A small multi-label audio tagger, trained from scratch: width 256, batches of 256.
Rows from block 3 of a small multi-label audio tagger, named by matrix and row number. Rows with one number belong to one neuron. Each number is 500 + 40 x the weight over its row's rms, rounded and kept within 0 to 999. All counts start at 0. Numbers have three digits each.
After each neuron's rows are labels from the 100 clips, of 14848, where the neuron reaches its highest value: "responds to" is what is common among them. Only what is clearly more common there than usual is listed. The data: synthetic speech, music and everyday sounds put through simulated rooms and audio effects.
# fc1: second MLP up (model.blocks.3.mlp.fc1.weight, 512x256), inputs 0-127
# fc2: second MLP down (model.blocks.3.mlp.fc2.weight, 256x512, transposed), outputs 0-127

fc1.315:584461536525483488448454537483554477453516482556457497440510476529509516533465472554543492466418484546503453465497435594512509495509488542444408468525529503382480508517535507488516530548443488499478534545438492499580468493487579484512510472458571545539546560562548490506517522470498437521533489534512487442525512494505477483546460539524504498444571568455555488577455513508505446565500
fc2.315:504537499541516545414509544476491484432483521464520532505449487431454524527492451494503415513526417487472545470428477507494520563441480510467496472403450517510495512463490509444517555543503500540459495546500522487470449541512528492531558585516536509469468534507501531438508537484535494499536491501541489552482429558477461507520459594478481439473510535516512481483509495477453531543405
responds to: far; long reverberation; reversed; drums

fc1.360:522478529432466440490464499494561510524415593456488478522521500452488510517505515509457485584440483502508525516515504512546511481493485408474486506450553487515523504453576539471482479531505433454464520492498599505499480530490469537516524430469405497547515453465473469500537467426499505413519506565461461559498433531534483582485410504473492466573467439537493525516531421508445541524509
fc2.360:505563517550529547560432537492518470573585498471478441526516449484513495521474505518553486511562451540456487558537482520468450510430461481479477470506506456502466462528460429434506458487463504467514426549552489515484518597556500431506495482510485446516493490506434497524470500486486441576506475480503557481560487561519485497488550550540453494431504518548433554419464500592558515513513
responds to: band; chorus

fc1.486:442531403517505468468516444502510536507592550485494515470507515441451545415481466448564371450509492507517448528531529443365553520475418545474489573442559449452457508468543508501479414509476481511499478553474546507547588445459530544556471469484527474479481486476496518474474471443480470467466507485444469490503511472573516500485501474495489488489529522532528447513483546483519490537477
fc2.486:527568473496506487489491439514508463427503531551373472550479498498488477567525424578437538440540490432468534487503490495495544494475503430458487533494454520502538520395492481504530534550480571491510485563521561514452501583534491525435552520534487457468505453533508560520517480540504586515485500508529456547488540463496555506491506512529429556538494506532558493461547526508493513558517
responds to: dropouts; number of effects: 3 or more; echo; distortion

fc1.335:543481448497468503455515540534441427559513535438464519445503484512534512494499498587487533493423518467488461485470457499459550534563503406530531499477571504514462499467523437502526416519562472483490517490512412481527483565555461545493487533487506488529525437546442589446501508518506434490470487445495527486459525469534451533504447426534542517536474524493453563554592494497448512520466
fc2.335:569458466509457462463576481557426453475502425476439475402475475496538542386490508479542498535521516467490518469518493517499473460471544528475449588507516533474548446533467565488517523528470540487546505468556520490471526537519528529559432427561479489569527458458523507505452504492482519498498517466532418560517518531552559521570481478514559505474455557463369501543545509519469483448532
responds to: long reverberation; dropouts; far; reverberation time: 1.2 to 2.4 s

fc1.100:524507583468489427501518536472516479467526502498478470534484528450500574426465491501511474501456500492549506521569553434464496486530453506441494477486514481533459604523463588502476575558466453537521443520523419526562435484494565500502499476555473495514457499467531474506448473496491518507526544485475521528426568459499475541477511450536495486447448494499499566463461420523524586486503
fc2.100:536579512517482514472468488419506421401510427522513533539478524488484462474468464555533471421481530577562449523500386580472525479491464541470548487473510527562481489546462456368520576551524499539543442467528551485503529500478517463529499581487461515433596500559571511510457538507516476524474554527544536542443475534474522526528430458450549578490480476524451518459517486513465469530454
responds to: far; reversed; chorus; number of effects: 3 or more

fc1.176:484489447488435423550532500463492488520519510514507531482574520452524530433564470572530518449519492495449494519490533435511487448527477560581434554441524540492518489584558550574534437553543540490563464549412536428466448559495532520465541480559457482526547478552446479488528474467504509486503506488452527538569494475459497508558471493520480450488530535465488477511492473494480533505415
fc2.176:495476454528512520481527456511565508460486530462502486457497437488488514475506490572459527477488569536552458546487528450494429507558460533495497508529529523525473450508521482553481516529451519603473481495500504465499538527441604430547518522501452501503439439521482495549413513519483497463522429498487531518508517512528434500500547525425492517532438556474489474446522565437525514474545
responds to: dropouts; everyday sound; distortion; number of effects: 3 or more

fc1.397:540488542586494568484569464495511524489457464526494595500510459384535496478506489537483543533472492448483453454482506504506512514515491568490536524472467475409517545540481543500510472480488548530448475517480474467555488589483516483447457518494486503484453472532482505513480525551552549417470437458439535498569523418561487449507503499444471529558535482538454488542503528482457483518522
fc2.397:444502521506525516551505461443427518468492591467504506602517481530480507534583546443552490506438509498537507436496579559459536504573476512547477476491491590463558490490520542530451548532458585486539426516500498502386505457491513480538496498485455526492493487571439503498443468449528558489496508486519477508462469544491497435457453458510469477486522450492409517493508487468459537502479
responds to: long reverberation; far; reverberation time: 1.2 to 2.4 s; source: everyday sound

fc1.102:481441486511548434527500473441485596465551480447491437449502411514402517465535560561528447501389523539470526487531492462501462494560475524522555561474506529486532567479538528494508583569551466451505528494483544483469489504543515426488516518545496450538542523535442530487477443487528519464410485496568475444469562531457483475426454492520496474477546496480508513483508513511503523485519
fc2.102:477537544578537488536524549503521583550507410583427485482516537533516498438519510464470536499526445588495519505455500463516397540492549515466591579557511518434429521463454500463509456563500504511553538479563494502511479508490494604557453497513470526589515507538489451550503509479477468549496494540507463460544511481440475442460514551510453432589512453471513491477471471513431520497513
responds to: band; distortion; dropouts; number of effects: 3 or more

fc1.473:452567438503498465451529557536503546516406595527493428458411467468509531435537432495519538478503472459462418545503461481495513501497464501471555496461459515531528484465481456487485518458541578480484474530434493500481462506430502491441457534568487509474433491498497493523470521461534442505502523504436479476563560492436441529504532465507546474575563523579516482484490465512547548532446
fc2.473:470482483539474550499491519506571553495545507444442499545511516432469477462506540500444428405474431523470437451479457462511553485508495568475514434457521523527529539476560537535366484541478504455519493513542521535433550476498464507550504594533530480574533450486506445464441480517488458541422527578458486513552602508515551442471501557480486501520565496512502545469520453561542487472515
responds to: dropouts; source: everyday sound; bit reduction; number of effects: 3 or more

fc1.104:504506432514513427481535532503452511527466542522483468563466474473531504486508533463393514540479487523528543543461520561531451569475507463519588558504561556466507600517578458507433481513523482581502463542463452438532507460512510497505395493520573517551484507483473501506480463500587540503521476485543526496481515493535482521483429490408532455436593427472495473505476563442464480508553
fc2.104:480443471535514478493522497422468437557488514460504512464434439537487467532492510495546506467467520515528503584516548520505501509512462535494512483501489487466494565477495543569597476565466472507547623498527487501447550480446529540558561481567476503517559498498494493567503434544483470426494501471488577540483554430482505444530536534468520507481511484475491554528517538525491462543522
responds to: far; everyday sound

fc1.267:471522523520403524484528476548504497542488405463480436470488570491496560599486468480485458479419538495566497491528512503551407511501536610419512452474565523434500525462548497532451517464493531524675578489554569515529497565450457542474527497527504475534475513452490538529451445465476439491516450464453486550520531507539546525462502543460470498513526457519512490510554568505504497525460
fc2.267:443462593470497478545469470504523487576502502436443505517455537495542514467471475492567483570562457465489428480441532423476511506498516439433532561510462561505523512482459477493495436567468493511453479507572541452493428463419543492525520510483482433542519451563544523494521438537527538510472492539475511458480424547444509477455499599505544439541449443516518531520536516521513495430482
responds to: dropouts; tremolo; number of effects: 3 or more

fc1.169:480510473500527587492447516501471511526496529481506498501502522538568548473500546490461487493517509546535501508559506489489512510513504505466473540539467538470523523411476504523523437605493499454582508498512484425531479481495536477465426461527520466504522554483512462483442555494535502429491507559483471549501526430428470514555556493466581479540435495454460462543500477536450454466458
fc2.169:446452497466495541516507519468423513532559485485419472566574525517462546540510511477496424492528548536543498479544510512463480508548539516532541557468551521538556443517495529481531439440489517532487461467476531522463478504482519496488499502446471527550523524501477401520352470465570545526434478496524493483558565532473513506552560489504511534559481512455453396523449448531436485420516
responds to: everyday sound

fc1.350:505481468487436459480472530495519441531533475554504488532498521537532539544499516499538552534481450475567519485477480500486499506494543472539500498431541550487503454473527489496492547556505523479492491446441466517521504497463542521445500575455490508508541431586557490459445562493488487485484543509471500483389482574566506496534556465481505566531496571435428534506622512506545478506476
fc2.350:468618534570468507507472480539483441552574501527448413494481518497522513476488504502517526552484441580465503522421480551470500542513544534539469479515530574490525447545476482543542448437465503521506496505532498474497514481494529493436477518426475418579492507515553538492501516528531504553468496496562517461532450477529472472495481484605479539535534499455514531465474416489520470427496
responds to: band; echo; bit reduction

fc1.419:455499486506488541535503416547517515475473498470466418463499533499464485562557469546520558518527505517541543489552567539502488580538425506469493492465568567550491419546452530476477520472486456556477535499544490479480476513473490459546505565485492468501477502515479475459526511549524535531538514477526518501553485485487526505521447509390498538572498468457513450527551492457500477481531
fc2.419:586604432565517538572537500502529545554487434474487443393491528473448537494471466524475538523537494507524552520494540514544511474472518541484451472498534479479428461481519519514473459487454532450511507478533460534459439502503443492497516573585524439498488539413467482463495556508505493524454502513554462458467475479510506473533502535592483482550507427499510440498534594490534386484513
responds to: long reverberation; far; reverberation time: 1.2 to 2.4 s

fc1.377:561436537479489529488474546448494433496441445500482543509499414529475522508408502510562540550511514447422487503547526455548535530497480491421466560502523494516505499516518468516518506473545469531393498467532506440539454497477561431498504496545488440506432517473519512577562533540512465513493467525474509511536514515442527604497519401418471488429519598493527515532502463480510435477468
fc2.377:531469532546511435485533505469473429543537539494521571525560455467500472534476539479531538493541538486528489482450539528497460494429565464459462532500483460526545474472495443517619511519471530561485512512484504487523456447472463510505522443490483502544429403396510509529598568527473517461450495483512512525521538491479601416579488476548482460514536490499471428533510498411511542445494
responds to: long reverberation; everyday sound; tremolo

fc1.411:544480410495508457476492481462475511454508543463488543484486553463457597457464487570486501520503459479411495487423545515523596493455561479502433459453445491485506481557521448513507572479505537486519493554460520497517438467539508500529467491436502500514470504498550479560442465496431495476476456564520473493528478517556438535494511495470502526569478462534532451523500552482531498425448
fc2.411:489579502435522434609497474433506448518565474444534450502573480498495484477441487497483496521526455493484497556466501454516503534588489493538506463526555442398586490500421511505471472429515480423491478518467462564479519458485414520558529460499516535464519459556468466467507444530496520591466530477518479520459509444526491501504398511448472491429479469462466528523444537533524505480516
responds to: band; far; chorus; dropouts

fc1.456:525501436507540534482479503483519457520539460403553518527485521473451507428449509515516527501449440472567578427536506543504510475523443459482413492429504487496470504506499461530537524479482498473467508497567491473482493515496506487522524477525515486487473464542548522403479559496498430533494480458433439568531524530522490582486525473478473476603531533503534486522513504523487513458508
fc2.456:461503535530519444499510532481436475570485504533524488502543492543496496461435519493490432494545470475503533519562477508477552572469471578599464494555450510469525447550558489530523536494493507527495428433530406474464481545457498544532483466523421456504542502532553463475513457491516539509490434539459586472494540440476444437480573498483549471485544524579468513504455412518436444499479
responds to: everyday sound; short reverberation; reverberation time: 0.15 to 0.3 s

fc1.144:562526528490512517506486442492572499533539548434481529505511519415459495508441468457460519463446468537513488578486441521529535443469521492551571563532457540482431517504480456444471489490497551465528539437458478536529444484518502562513466527483454441560520414569513471409498471472482539503500530445515491564478533457523465449556506536446437552515448501508497525530513577465464507511490
fc2.144:545502523463500562503464378448483546500500501483560555469487464449549521439471503537559489472523477448515528531544492473487558506473496520500474435447557484529501493480498538515401465522511537454512518538412495475533538474522471486494521590572525535537565530535487519509484525570485481491493573524556526501469585511499499526498472510417522548550503573522593536450487470504567457487540
responds to: band; long reverberation; distortion

fc1.301:491529499541521511478442428520480503473519553483500512549489514454483533531486530535505425513471531455518557577512507539530439506457460544556515527383470526497502508467401503544472541458475527506506516443506548486535538518499531490546600461491534565497501537512417448462526477564621545528478604544492499511555474432491518484546484441488477460531552538462488523496477443521528515478457
fc2.301:518462464494490532514477456533439524491452475470514503497445524478524529516429483466512506518568512468494575485451499516562560497457466522411557510494490528493531493388479495508446519487473424510434577535497505524462518533500522517523482444460500503498534447544448587506470527513554495526538520443413524563534405511511519519439504568538522571539490492447452545505450512531505455511444
responds to: everyday sound; chorus; ring modulation

fc1.18:517541570488506567494546542449472539446501500495524509479578507436534586458542495501511515548532488415493505458492560464522439572538497476472505500509460492543464447439543502466497434465563519462535455460490462561557555563447446492518576456528488427460466453465419522484525442459566522489492510508468523512530596534461518500534522492456567466488488520455538424526502539518520485470519
fc2.18:490521457526495489485456514566535477489491527524418553444514484466514489470509562576484550463435475509460533453574521504494520406510511503460509541493471428479535495477527550516457489424446560568524582501502558546539503475510501549520447560490496451511453468492519468525523515426453468479464450486431497460456580515444549492513510480473549483518544491511450472546474478438545506497469
responds to: dropouts; everyday sound; tremolo

fc1.277:506568495508427492525440469485482566483464494470481525466532504436488538537484543520484467554451495485457471529522488545520537524457471502498518558491569470439526498502605546422442431564517450569510446474530467502478557432521569469483485465446520535525479507503513498508441509423552469468525458573615464455514409550514462522563490533512448527488469458482481524491503467539478483529453
fc2.277:498553533548522440507396493502453472497557592490480502533530527516468516477458430421522557511471484490522452472527456463452499517461529490533491425505500508476501519464573535486472429555468475564547540497552473450519482482432564502490468569514480496546572520490477510456466524518528381539509459427548457482487508530440443483578488507438525492487513475551544542505460496497546454474508
responds to: far; chorus; short reverberation; reverberation time: 0.3 to 0.6 s

fc1.211:512478516521507533490530476457549535494504473485459505455540467468514501496485499539481462532476504598465437558521519444509502549490443501499503490481477476477490497499591541540460515523449539506429520487496525519456515459500445456574574477570518414418488396559553493482461466511593478492459449516456508422528509515470500524430518506564486526437487528495534514454466577567576544492531
fc2.211:524566499524567520521490496502506552560469435526482543452517600483493512448450559540530580494498507528460563474414547458550399499449464583453482481456565511450530585510442525467518523477521484467541470608521557531532507524462444413512462536535521456569558490516493504541470502488515548436458547455491411567546465487516474508437495496614501528439535506481476510465502517506553562458508
responds to: dropouts; bit reduction; number of effects: 3 or more; distortion